From a checkpoint of a small image classifier: width 256, trained on close-ups of made-up surfaces with and without defects.
Rows from block 5 of a small image classifier, named by matrix and row number. Rows with one number within an expert belong to one neuron, the router's apart. Each number is 500 + 50 x the weight over its row's rms, rounded and kept within 0 to 999. All counts start at 0. Numbers have three digits each.
Before each expert's rows are labels from the 100 images, of 14976, where the router gives the expert most weight on average: "colour at peak" is the nearest of a few named colours to the mean colour under the peak. Only what is clearly more common there than usual is listed. The data: close-ups of made-up surfaces with and without defects. In brackets: how many of the 100.
# router: router (model.blocks.5.mlp.router.weight, 8x256, trained with AdamW), inputs 0-63
# up: expert up (model.blocks.5.mlp.up, 8x128x256), inputs 0-63
# down: expert down (model.blocks.5.mlp.down, 8x256x128, transposed), outputs 0-63

# expert 6
colour at peak: brown (53); green (41)
router.6:420430536488374428483422448496418523489496553521509523449480530526425468565538449565463580491506526485491575512487448545552562528474480557564490471457543415432495525513618441504444516529499494
up.0:473524517438521490522486564453451449598514430557424491553490500419564440427480498514462495552505596522432460481490601490504492505472507441536515510476416609488537476444622460453488442422592504
down.0:577558439586484469430503519426450469551564467492477439470503431493417512595518533580460512515512378557475406529540506434425517590497463453532499562527534513502591551489451467522470464570523536
up.1:576509473514399580504459454416499452610565535363521515556571510486484515529546512470529539537524472506453471562500543567529517474487532433531390449539461427523472399509512537559519589555456588
down.1:488501543502463533540552515564540497454524547552365518594475607479497529429554445585469558505477405539551550519549508482544405521517551537507531539482593515503532452503493506460489562478450415
up.2:498437507575519513479501492506491412487532495437478455556473558419467448398484510585536437557547483556450543480526510458496499468545409536510571431586500486530497467478473380449546490521535583
down.2:474540528486516491462523660531518481555478565528551502479450461484521358538460476494461571484541518493387513517366442494506481471448493534427614536472472566521554549429473524529485540512577538
up.3:438508460444465428466472631517540481503561404459520491455469542466562410537507543493491614516419488554480484508413451558451530466522555400479464473463554508481483572459504562476510500511514462
down.3:475450489470453604489496495453458580414561542484468492535512411553461591627464496495476511497503482469507438470555621497525487487487503565428476475496488470482581490428454484433533421515452448
up.4:565498543452520584510475556526483445617568474449537493572532570465621481533527567472491458424476445486545468566510490454482534494476633474498490564552607401492541559544447561486538572529468532
down.4:450491481461532485531498509459473623485500457528487470558548459366527454396528516484533451453521605513512533474501424408603506538473574460577542465546555551488480472572473570445500494420533419
up.5:464576498456440493481576443429497524517506530471552460611475498484474599470478558418472515560528516498485515493498510470527461482552416583537484554528524558543372447555488510479509489479501502
down.5:455567428510499487569590374550548542441445500542438489539487460508390450562493392572471466453501400519489574492464519510449553498480520452474451492465497487616520506479477517542486429503493514
up.6:449516470405545552483494471491416518512447407585517437508435428496442508506516439436537537461525590428540449445411536543509508627510607500597509462556427460501504369578475544491439459487483485
down.6:535490604477452431592499478419545471474466509537487497490459476528563467441599465567468501492512506671435527413528476467514520521481531474469418564504556543576474548458481514394511468535505446
up.7:427508489441536510461456420557451500405500451521542509519519478435483532493583504488519514516492455491565459458447447511546454559454583433438528424455492564562628441484462479478491450509526445
down.7:588495485516550495527616439418436486600480530480580552577601532565493480465465378539490431529545478540485463515456531452468414492524534424565489561472403564482428465517549510532526497476498425
up.8:507559505450639459464517562537485519541452512488549338479473499542516536378520425563471548500605518506440553453432491527519499482456461540448554450459482493526479535419481554421541516520513432
down.8:540383523504500424534517560548507442538525466566509492446492450546445364513530517495517400528504375537420518564416523440513479406541531471576493515476525460520510469577499587532527438460481465
up.9:447520594550534376524508486502455553602556460589569549566456511515448485457516442443579465496494496499539508469524434552470540559564559553560509419543487478466467491441487524396575494515515470
down.9:455450392491475486393473581454437525501579504474503523483473476476513581475484544522478506421456499547486525568547504434509503499460490509487423551499500557556479513485537478451510483461561565
up.10:607458515502461452501459531552471575561543509518565514573464528509539462507550550408443454509528500428493533593462544505466430556486456492594503478519505374543433556532367499562484464539519463
down.10:413545522456462498445542517502496488354498487533474448417506532542518521495483463563576566429520483497554490474571457547570454528470480578410470403415437562446573513646467498511605466608567537
up.11:582511469503478507454465576567575466559463467444485509459487511544496489428483547436523547505463499514501453554408471491532512427461516600438562522505588494484476554569519436457503416518541480
down.11:526549509449539517506506480440453494524527577413555512524580431571538507493563414552533426534447519489500449592534546412463491469483562442510524464496487517480411445472391606515432515444534487
up.12:503528573602485434496476530463451456523493562427555565585532554516491493363445524449416546404501424521510507471525463533436531571539465538471545492562562428563449580525532535472521562531503453
down.12:488544487434498390518449450588431568479550531485462534543491479484547474446493531505524636550579546516433581508541571449544548476469590454439484565441487511449397499530557586568520466470477489
up.13:618497499455553523514479441439559404466475473541552633469560563510551499509508554482542471587453409448396425426537483388495541623453430519507363532399497479435513603549491446492478459512450482
down.13:595491427432537471522491497421531475509511495445422504508532496622567525456545511525488435526509508642597516418474507488504436555433534461465435553533455567558568459466475486476548466571510500
up.14:448375565479490447585461399505428578539535517449531462558498416466451458390459480473471467519553460534492504550607497505497440460406451569485467584498565427482568422519517547533543497479471499
down.14:439503518493472484565470513596503466562539450499571529466535527538391434463629428543500553494499509439500500457583422469542560466548494499551476553467513528441543468568679469508496506535531496
up.15:447387462514561494504521545416405485523523481480475525485520424519450499479562496565425499547495499520495474595535511472574495468551502494420503510539540587482425588475600522505439505492458513
down.15:500429382463432471551395531543507580432564508502565452439507498560501433557491518466487526421459496499487502535496448583481583567576521468514550433512448486519570494532591390568475555499499446
up.16:617542541559476531497500499427499418494473470513463572460486518461491553464585578521565472408513473459588523464544494538507450518521575496513478467526535442413576519476508551548482498479589423
down.16:469467539469391549383579484597453456533510447504569443620507454551374506501531568460492479551531441576450501463598498375490449483482512532468555554586536478522493368518443511553556552496540532
up.17:554556501545604444481563438500574560543445555542506467507559524475504511485525564456477503538473562510463553493611535508558557464578428482503465508519473490493476465456522600543508519517490525
down.17:478586523464436542526464606570513522428569477532392479460456487485564530529521485544519512549469440554498591605522512477476421511442517523478476457486564415507430534494503507513461506526615533
up.18:464531576517601463631481388467465530415536526512481498560555549469565413454477502491479510475500461462482475400496585594489524577529428453474574509548493480581477490468483418540436485552491567
down.18:543450467460415586537575494472503524428427509396484558460496380482430536568521378537505537509486541495519592512583493516449469428532559511539463519474502442565498497399569551485568470507479423
up.19:494466465517493525560509496433569523430438556411490454546519462443547442508533502485546448437417480476387464534509553488518421494375520424469425511526484438533570422567404493588555555534442504
down.19:428586549425551507539551528503493521540459449604502511612500493501469507530495484568469497518409539570499473404410526512487553467574543518584552420479522557501467581519475490405549503418510504
up.20:471494554536453521480596470567477527548462561537576511475510504502495625455499533458508595544505476523470482478496454575580493422517416460667573541562508423517540521429549464499458543395495463
down.20:490502451519560586415507519498421559533548471451448444468448499586402449605422504508496570523517478431484506551458546479519427497507565455498564540493500477545502487506471482538573422525597432
up.21:483562457485496498506537581475524599493496458465412566420421421443585529451540508579437572556515505496448557523547552530545502513478467518491478525465511559497456415484538522482477390473488560
down.21:472446455605554493462609560495508508449575545522548435550538408479548495610452556465526486428494450557452458453500503520455492533523523433462501509570552468382459591569530556418524489457573476
up.22:464524429476556490388462451502546409554606479521546526573466537478570521433494475504476484454508504493566479550533501602516468567517518470513489568417483543491522472377560473461516454575493468
down.22:431524521501546478557551454472493485488492569469496501446436502465515499546480536497468432458507514550497534495477429466487455446468489395536552488572522522512550538544491497503478552497531493

# expert 0
colour at peak: pink (73)
router.0:552592440536589493426522520521617499460480482497465498469500523459540530478536571413492437539438579484506450468592470485518549477511491555503559502487466530578450489539460496430494521540604519
up.0:541474450486496466468483530548471477492538445442479433486489487502483418489433473524488496542486542520482530590444502538523474536438506554476522617440435521477497531435552497496446419394608403
down.0:564539503491563520626491501569663526553493545547447437462549541499514501533519586585445410465455491507477457584470497468473513459479500516533444495544475510486442440382542528518489561362519491
up.1:517413491516601510436522534477563480499442419534483511480502504592412447430437498474553467572469570467501537356537516530499535450489509365457545507417493574510503465444466468594466505473502478
down.1:396522499470521517477456516539464626478522550417518491526492489465501510579407521517462540486519516518618571513498480506499436502524457538501555568592417440533514465547547546462494457489410435
up.2:514453492496483485425497549498479419512506433493434523487499478438483469521581498565563572548574427437517540549464365599501523505470583504570498535522484495431490494469431435538576460534598432
down.2:537552473482538558575524411566531478517442552351420536432513474441562494517577524500646433526474489480595451523535560456493489439529459500513464560455574546471489488469542483555478509514494516
up.3:605418569507573485463536451427579475471551489553489549568514541395556387505502543475546581442489481479493567500486416559522499589522474450468506457495516541580557566529456504490511602536473451
down.3:515456403504474528537518524484546502422448519424517509510457528522538506532438433500478443344475509585468542518464524581485567582582347486526583457511485458540537548573570487551469447504515542
up.4:608499527420575455671389488489462433505441523490470602448522540454505516498502499426456525440473472505486462531578414505492464560531466446555515473452497494553519523539597582523559524515475491
down.4:477555549469569494390555553556467448542497493439507527514426402443428477480493429524561455546446520494519463521457435484486502400496420612493470454595461614520542585451537478505547621508506474
up.5:525466496471452578499475460539507498515592364576467524527455525542514498465528431542483469450482465569506592596438496507540433546356558536540527513499569580494551484495516570428506505558608464
down.5:549552477510536505551470433480476493499548522410491581615582516566580521537452465522443401469574451509494546452569521476473541521486580516481474485469484444457538478496510479505492557472574567
up.6:440497566392483560519496574487525558439517475585476388550450480494487551546447489594508487522477478541582516515516532513478508518471473461499543522548534553468424436448447572523560548583495475
down.6:532515523449507500418427446532544483546528465426391514551539493429598422487622512524445517541441646565428534567528473545475465491479489453438428558520440512445496503555524593459515500504501491
up.7:462447527562467508509462420452472479588494533492468562491492467466448399494455509477488468443458499514483488536522494597518498528525385482564525519551434521461441557513581389484476499536580470
down.7:389545514603394504530533449459472512564528573505522461529463549489366562504484523467498578575595521461481469546471397551503398448473498434551459453540577469524510519510519522468510494479496477
up.8:628502590552455406559508551497493483487495521481411418487488482460589470558465485526472578486470463465415491528550511552553527523485480495535563481561500484563377467553549539471414463476529557
down.8:493464483538578560517444528519523493476396595546506552417499518462476468479443474372499542515451467448517417487494506430436486484474544535528568552455553493507541470433448521585532524424529459
up.9:567517549529567492495527567508485500476504446502378462470531532565456456563491533517571479412557520519528487458577521422506521476541483483486535521494548579385419524527465539443490519487544493
down.9:488537496526508495504510471462528580548502563443588456555464518496520470480386467506477542495548499470530506543462480473480502555464567382571475448524475472442503468556398517506459557442441445
up.10:542503515585481572550514558598470476562497604534496525445432546385559530558539540467490489485536410492420531472555553454524529540527534402514445529504578517444538569551505504419500492484519402
down.10:546477432418510514418514701443580489463573422512466501473540592524459469506501501514510536560457541484487509503401432543417533413514494559441510422438392574563520549498535451535517462507567528
up.11:495409508500501550566501587453486492501492495466527474433510527501560363512425576503483469523379574510541439516508477547500519451498465467440577539506539548640585450482460540356463479503430467
down.11:538581507521508394486503376507458553482415501566570512466505448480558540489530449555489569478606427437506546459581441562468440557488457577549585445540452476517470461458443542613526529500520443
up.12:574405346547497516536499531458481505494565487478480465540512467581442437513432448458564544518466530608465511588564552608570571498451467481562574512531438653493467496472506584462489540545560493
down.12:519447584578474451506523539397471509519491494530528506476541561520520435506543569599496437536510553492521524505403493638467605523484466480459504509573488504530479469472529418548623528484524628
up.13:490593479459457540393511453567601487482499516604579575469508479398530479510487439537470488521592390480505432525495566450600460446509510474561483510598518611456500510480462459473490441527501479
down.13:507519467495467495527470438504479524531532604560534549540513540421480454456541501415532471551424487620522478557434518459502450543489461466455517509485589425471560479464576518475527538538535488
up.14:510471512422530431585503457447508372436535569549426541615497490466477536527501585479490512600441518446478410443497447561480473456488539543471480408528508494461494535446563525492472466485456513
down.14:526504438503541496455536564566417480649407553465440555512538411529401457535507401487537471549635553459542578487548494473598541555524468533540544501424460514423506450539462486422581514437567492
up.15:542512547556513498477579438581454545415484453561524491488457472503526558471504582504509409615429500490372431453528449554540513514489444549524540524546515492574507326445528498424507524417570527
down.15:576548555618521476537449504527409483414554431565506517494486423491536569542440575512497489546450483435498411549566451588506442565483503613513467401533502478519488339486377550519461471531488507
up.16:500559539489437447496512485476523476471511517541492429565497471584600451474468444568413506551486498525553500572476472479418476448582528472567510500451498522511600451537501480408427575485684502
down.16:487511490477508561495504519553495537510561490521440539412529556495566579377584571469505476507535499456513536520503609390467526536536459478437522506537490492433524524513504491520480479540465488
up.17:441512478510481496477518465449549507513458576509574502517507498582514504497563487592484442493496474476577536469510481563470475573446498497510518516503586554461497485549501460481677478537594421
down.17:467486509568494475465525452503468576373617436528491534453418535527438523533468525523478471570468497443464564464497502528401429529475546444435497521444477507612562471500509493524444530588475525
up.18:565490536446500488581516561547509467520421444525505415521501512485472456481574581581451516601525536568474400553500504440539435483484496516540387597470531493489413480478533527526521465506535453
down.18:434528417534502473497547489507477496474572566439493461487575533525449570503398481409439499492482476559500502433501522488552584481456514536467522527519539558562470584480523456474521548398545541
up.19:476531549564507446531550419509600527446478480558511447497497509408544564476500557443484525547519454470515490423575490537479431472567453514458493586454546405566489490443418569463544466459558451
down.19:471496579517453535504585597508511492512510492559516540504460520631488435532479476566477479482520453520460498485545407434505405489454583572478504477488532530522475503505506502457503544495455360
up.20:559590435527451501520609476449570434593546556509558519448567448405497524519469468466535465582487443425506437610537523455440498493507519573619442506441424505509544413514523506433562542477509392
down.20:550456517397485539522513543660484513566442424465499510545472512513493503526541606518565590464598424470498558461421506434534446471416525518463531433481444498496476516412533545513490413472493458
up.21:486452557536483486424467550529527518540519422448614492453516513427516394599468496546564562470464467507540567432534547477492477492562549495547483508539509451560438439435555489562531564559475511
down.21:371452510509474448491411480491521484571431429460529500564516478483493546491508523468536475491473496584467535482522535470488536479544429508443590551496461504424402546497532548593499463500525578
up.22:475540454473488426600454508570596585503496540487577558558514477599427550487434444540439555436519512512417449517477453593425552438498472440512554506501491524424440513418583475454557507461498471
down.22:520415495472530573507556497510467459509523473529490471576369509395491533483499575513501522574543550527603535571567546493434591521530475550486444490480549558385414439449485570488497564539589506

# expert 5
colour at peak: green (36)
router.5:514553524484558421429466500435555508611574546488508540467520544467545547574499465460474492565495437514480473499394487464388515442606556424440463570510521534454442556505512493609531530343492542
up.0:357460515476515507520471492528582431464509497458563442573506483417426485527525564508581478493509540551482503443511448456565448485475573543504414460567557530544507559481588497516527530562428462
down.0:580543516474450554511512412408528453486422502474546556564458538454502505548440475489449575500508570535487441476489498532439607492488473490537570498456535501481499452457496529512409556518493510
up.1:491539643521497487491537495523472485517497539524557428554399493469474395550513539479494570564515473529512520524468552410558449471542451526540603536468492494517491429479538567512564497480575555
down.1:536495467428534473553449455578557497454516531459522476510495470547448544428505636519548553491572458587542563510536510496547474588476484616469581510474473549506566465501447483396528464469631505
up.2:479565468580447460577535429490590524624496502518538546513465549526455460497458573559486420508497468420490412571473528551500579536505499444569440514512495470401449505492579528496446473464525465
down.2:430505565546515401490463568515464452387540463520557511486552475525562534522531364493452430401423530521527521499562467507526506535547494499529501482532466450526542571522439412456516538442392512
up.3:492586469564539526481602380483511493482370541453496511545475566532564481476395521495506532621498590503513476592577487520477577538533434384501489528544486543580490395496537547444529483419497583
down.3:480409434483602446519432642505498426507508461559460502509511469514470425553513422509534410489511520496555541483511468460500471520503546645514521490547477535470555519571452417480453475527432580
up.4:538552439503427563440578467538489513512467613513575430469502529460543618548433450447417522487504459473500494531502501495463474488526555551615485485453466422530490449491436527543456511443546470
down.4:515466429540463474433429505528468535463519493547570487494466514400478469484504568477474490526574565489487469483488524452477428522500397475462583401592502507555484529492445527449500528419437567
up.5:431508508474510457476490588569461517528456585538505606476547467585555465526529473444488373506488440536489499481484514427390475478533546479416449575378429502420477466479523512518494481480536455
down.5:417519551526479470545528374462575540529560481471429464482497504437468496493405465474517453496439515432563423557476533574574509463539397438565464496552538483510494612439458487548495544566490459
up.6:505520487505533488462547455412485550467573482463425504465480540498518521449487516458414537445518564458412574561486473524571492419440490494446533604486518435539520474496503490587455513466531529
down.6:393463560522449502527485536462457428399545511415442522419473405518503617535514522529469543523507547457540433441486435495447437447532504521507475519521482526519430453489607563470493470517449518
up.7:507494498448495492526505492438543480500589552534551468429360462400580451574482507477512564499461567475532655521433445582547471560522443483501463420515484460469514526570506550518572390577454479
down.7:448525489526473447494554513573424472446474486419473457491599488487529541412518487352486460434537450528455484484622397527448489473514523388480430473497525485525511480388566418546573531501532562
up.8:436403495545463514563468513453465536505422468516482585478543572528489584598587441504520465539553485561475528477548438437531487396484453551467473537502509431465480426465477542513481484502411491
down.8:432525471513497471439607532594534527470456486505456452509411483495451482517503497536461570428492425499460501538468633467547507449550475536393462607474485508507447481492576522540414438442456509
up.9:540524478476528545470521512553458462429495535583553491518576462531528456548480426444430469459540437594579515500521519462447530495498586495423413480520517534531475484567437542511487395493478444
down.9:510503519479489444567567457433550584515575533497536452567591477573426488528509488536511494454423437540530461564492484498564473436453497434677565515590467519516446553455413517456465553377521469
up.10:472439465514392524495519500490556536538501550460495414517574512534453494546449538451553481535555524449537492539551513470492516621492560389389495487532496482486417509593524512575495538549462436
down.10:519489583558552523466444456420506486561475506613451529490527545514461483525507423526546517457566408537478503448501483497405499493503423551544489499487516556472531520430523535381482456490526526
up.11:501495476540489539557484529418426476582535462476393512486512540480569472468508404493593607419532605493465433562495498498500511563466562511519463508519493564435446493490579542420491485560422456
down.11:470500440481521451429482531477608566402481503566516414475519475506410524483590510509548550510419595509535505531483458537591499595426569450532528493483496488489570469553460491505565624540586498
up.12:387358415434521578507504492476511482394525522507459491508476562498531535481516544459464480434480461449491534579478464454503530580511471496466541570481522489475487525533550449528627429551435494
down.12:501493522507483568513594591469511497462470431502403536537536462449525398592506518468584424507469576485445505494503513427516453483530562578478505437468443463537533513540521492570468565516487477
up.13:415468492533486541553568466485569532459601520493491489514458535549496413582429502469568517494510457461495575503501534459410587462429534642519491553472491587500452460510572563511491474465445482
down.13:488498504562488523508461431439542452596406410509470515534504463506477530489501499598504426553486484491484432545551471482525511529461503490425469508499554457445523509604379574564556537502529531
up.14:552411566580482522531555478471490473506505606462541432533409527483494575548517505569426466406555455497564504506453420511522522519496578604416459468546550432543508434505444453588478421553554578
down.14:490450438520510575491385512471393434544402463485475516556616496519444514479480550407546491571507530537478579550568443443517495367483504475510460536425591581477556445533416466524555468539452584
up.15:484431417514565482503505434507576425465535442467505475462529521455554493488477453488498527438513513518497518558459543430440563454478562389566469601533563512579475501503575531399532514525521500
down.15:454478340540572537538499457501498535562495564460511474513443481496471520476513598564501550549525476388380586495517418580476534532518481433470565456535546454494476533450574493543369509552483451
up.16:437540506488540588510534513511549442480496527507537514611394544472517474514504521481456485495530455533494459566481505469581514491512455482678543515507542543479464478433416527591580520509481596
down.16:513438547517461469510408630433535488579470544518468504564538473543592677538528486522583545488444572459455513426480522468523470454550552448548472520505489558486486442523486475524500479514539527
up.17:484514573513517486412482576534426496448450497432520450489541341431482480478493517491655502504549550471455594383512483414519580505477493491531544491504485469493487445501513567489453460427559512
down.17:550459471514425482418494513472441412524628529512442489490303502494438534646495447524498583549573470521450419477475508571485545459436471516422539527522597559531458468456515468581472504462502509
up.18:481502537520467479423620440473497501524585567393516540442513496473551549535459548536438479410501444548512466448528430537498568446485545531406434501476554467505532483537517528498483540480439544
down.18:475548464538441523542454376479477542564403451556403483460497494459413439524354425587467543539597485485441547543429540460458466430512479482521497444416434478533537513504605488406529475513522600
up.19:457473534516459484556468460502585529488454594477463517497388533509577491470530561542486546476518496488486665558489542521601516542487559532522533494479573552474520462440533483432494420527618441
down.19:544579635480412471506454515526477473574551456550488448572544576482522509457535548440487487476494461489490463441627467506458537468506502437554515462557433436405547515592479480463508519498509557
up.20:540487577455465447508466462540435424443547480395412475528446483430454548469503401496520527468517463408557561506530418506431493621482517636534542506471495481460572589518497559558533515559604523
down.20:577509519531524504452541561470517525590513558564487531491543566566516540550470401510526500430484546450385552488527449523458458474463507432556505481446494469514550454495517504506482428504452442
up.21:578437519503493525497413500582456450503523502491556542489482507458488520600580547585524479453576503518426574522541464492464498485454518446428421438471516433501524511534460478606550463534571481
down.21:517597463561576440510439512522518495457506520475456494457590500470456443463431411528447507545534526517438471437583490463469538526488504464496477506373489386453541534532539496488467460485578518
up.22:380478649540541544483497524509419380564536579501537487442486510524418404485490449525438410507563335499466544490500502452486524485551490488520594439486504464579545469412486401473572519555445466
down.22:449505459465432475501449500434512572568476398513519491472466517514567478509490446545453566469468555453480557446537484504514495439525595472460481605598506453462501557520526495534466420597502516

# expert 7
colour at peak: white (74)
router.7:413487581447431462482519534403353478498515520438534558450548521544471438492492463505457455549448451520505459543546445560563540461411471441464589508500472469511539546471486399505562527520539554
up.0:447482412491485547392482506604361464473498474498532576543499457563445468575514422541473491465557428486549574473494448456522530567571556499471480529541443477383561472510522476521516493516547524
down.0:597472556505551527480416535460548452580542535460578547516526547421441532468542548426540467415523509584426450511497485494520530379425452458419491324476529588581535457400478554452481602524476509
up.1:485557484452434537558526520466478456497470477517391463556360515576526485522490562457515538475464469536515446501508549553414457547485412563479574608538536586527430392393569408477598569555472596
down.1:473468435496572586562514534481528526498527524528473428531510567523567531575493386459554453436573419514598583491440575526493469486480505508542501510490538567483523486439463548495384466455422417
up.2:548522405465480499490487481484543533432415419588455464489598492534490601504407565470510508622504587514484459410503464530556498528456531583489483524510433488494588555511509494507523532382510495
down.2:525551502519478465470470442465541582511417524482571485536477512569603530520507489548509537521512577474503495544601504523475526503512515492525434542430446402447564461483481549402396519440536379
up.3:575442455521514582503500503415520539575558492451543577468461455607466398575504544488537538495454471452536494507343532528447493413469567512476507624563548534537520499461457485540463440478529450
down.3:461482497470509597580537510580509490425500497523510542432564502538573590439494533545465572522558547515523460440453540521472493575521565448494410440473539493515499413486455408518558509494587488
up.4:544419516421556494480510488605486565366590471533468507543443516550552469478428534467476553499404561473516498525497549475528435489469453542502486483483510532569476503522436548460481456542533422
down.4:580582460460540544530509446485449462553473481552566441409529434464562530499591475497542407513595420491387503427419527492417497576528552542483464475507439551531451520529443511511498482537590558
up.5:479444505487460451405438486544551462490538494492434543495453474466477560529527517432435559586510542499477514472475528500428484472407464558496476491503500526576442558449535515518478421509499533
down.5:478475514477512483437497603497420445518505550347525461544488522525485419471472521456402499498524523470500458543481552554522555435527522448467624469505575564435459495525471565517549521538559634
up.6:531529486540526545543431500505536526519536458477399507487452474398499493437425429477494477511488477555514516467493551488457477511548500540425501482456421490539482466491542509582390511484543473
down.6:421485571499565467422511571475487415519432447399520484470493511454513509514505569503464517424546473506514484475512500456501491469453516610481530633462529486458468511468475470476413540520471542
up.7:498543465539561548405483528545552498514417508517441470581438498478460449345579676515523505547534559460353375445565459516574470446454502567475570515528511428492544424388572574495454516498539433
down.7:467493581493416524589370517543429422490494581429619514486488461494511509535420464487438630511416477582474487523494461604433444526420439567478531514511378461493540528552512490503521542436469525
up.8:569474571455437516504550421476497502490558468475521497478503536564607494420581455513517504555398497500506610532411443562487476503480488481428549536484559539545544493451447467528431437525566490
down.8:494586473470521511525462499535508446640456500547477512468546478445439479571566485482487495571545564455380474542490440536587522465463482602571564578444538536532496475514514513389550506499479615
up.9:411563536523545492511498405464473644435514517523480473542483540555491572526430511546416610462434519530503434401551509486584541512462511535433516410458552531548504440473436534488440398513460499
down.9:461637539550475498448458359514444614591468432532537489501593471449496487548464522596431462551406497560398578403433425431440521486485546446633493546485459471480500501505596479532492460476480544
up.10:528421437497502446514436598486500469495580506564543512624560584481536432414484532486563519510381534485477492589562528537504490504567496318509438439531528497578583471534461467482515497580483479
down.10:550515506489516554514461505537488548423507459606558511476475486588504482568510468601491513493554490433510566473399569508530467495486550490452683626484455446491584474468469493488461481485426432
up.11:487441495495445538484486426408599512485518495456496499469555433487459509500521583535533473563602451491480512463452488496492511449555524427423460475549489560584499453554525454600562436395481489
down.11:492461534512463473463562556379546452404458484424480608635465545576546494476496483532496549496539515483555474563524578529460524524560515477516537428424462493460490510533450477434507489656555522
up.12:565644520507492525399477481490548546583535482492449492496521527537445481456453412570459469528532549551497534597536522473492534537502486450517527585521445539506514527478576470532507563498452468
down.12:478510534448550597426468462483505509566505550534417508497415479486481559548537601518446375490498495504393521487412517516438423565503508433487507462488591453403441512436507542486524501511500505
up.13:537502508510473502449500551483460526560507398479511475469428528458509416409536439477487537505416475563484475467451572490540574452547470576524517530420615424548474496522510473443557443443544490
down.13:461554503419506502517437488538435541520461523410464506501541533598471448444532445509506555531423499417489565540506550487567460508445510550457461582441560471509510545534489469517499457559565541
up.14:461570599422441547523488438511519491491505581519506493593426418458497547594479435524485472421509444466513560413418538456495498529461475566602465357535576468478503538595533528505492496418529507
down.14:405466432604447501483497502630489545484508495464482462539480531439489546413563520445540465433540494602576480501576479473416488482484556485402401559574509485579408477538509468550481614420484514
up.15:435565512518540490515514461469473499557498525593385523512592494566538610451541476616496592455437449457473460491500464501433447566517536474352496469450456493498477440545429503645558534531499438
down.15:521490461547509480486505503609437481513425518451414576500557480538542459499396478481552484517438500477487519639448586611523553456482431491568486438489547472427449505472512543461452439421442424
up.16:523492538421448463523501469518514422473444520515552443615393557570546514467514462446484458576576471405477553538510572559514502428501503463490434555476520486537540464531508430451484474565478536
down.16:448514505527484417387510512459519506516515532541507517485454508533503475492548502626566498549512513440529475569465411505522476443515542394485508350515505575564566535592480519494590419482477400
up.17:493508517487376474477527465508403440462578516597574537491445557544502450545498503508449457479433530628462430574479493461504517410500492459424463422483526519500486492458589355555510493469531554
down.17:547553488510457484412525496490562452590441455504420434598595568532541497512489478564539627425504458491509474543515585526503465554507540492460530536461502533460519526431514473459602552517559490
up.18:622477449454576512514528418512600524485474644544474446473583552503518518573497442523460505442424512469521528499396520475527495498545529537435504546594523495486468543520513527536477456465509563
down.18:523524470532533456493485508534504469515511524548536560426528495544516474567463433488537508416531501499442526482407420510447502498514463440562459477457461415540459481493534468521516466547483462
up.19:450579463429404468461505473599407548450566552511444503512499543506460579508432459515383481436534497505459572432508514520497480476419474481494525516484435467470444591481487473515431477458514541
down.19:583492501596497577425521456503427434502527483516501444509483461444520508501477494480524569504581484581499436436475496455506601568586570450502579520505505452468565501450603482439432520560484542
up.20:467403499475507498519543419525540589436468534541483515461526457495470513530504557456492492449526407501489523398512413495569493439505442410464463552473483488432514495479579573467465422534527480
down.20:461567531498449541431490495414417418540522525455502537504489479440553462564390512450555548459514592511502473489498432535419516527476501430451516521417468544539574549543534480450443484475525496
up.21:406439483527501541486552493407482445535439501485539511543451529523516470566472499519526552496538453502475441332502505616534457528516511589521529470445447490516544490480432540559532528434453505
down.21:457479633489442535535472476318458486549555441558489519445493484511526454478485472557429417457468489548510546513527463562464423554546494461428520516429527457474502416504466450525513462595557498
up.22:478564486465483518481509448492481589417459540562550524503493521476471492514494431485470473474476532494457560510477504436528409484513475424532460435478459514560551535594497518550447560457472510
down.22:610523434474533492457459546506558427606556407480494472482452572488531492523525514500459427581516552475483501453461509498427479491450582544469396491516437585501562540415476550518495494390533392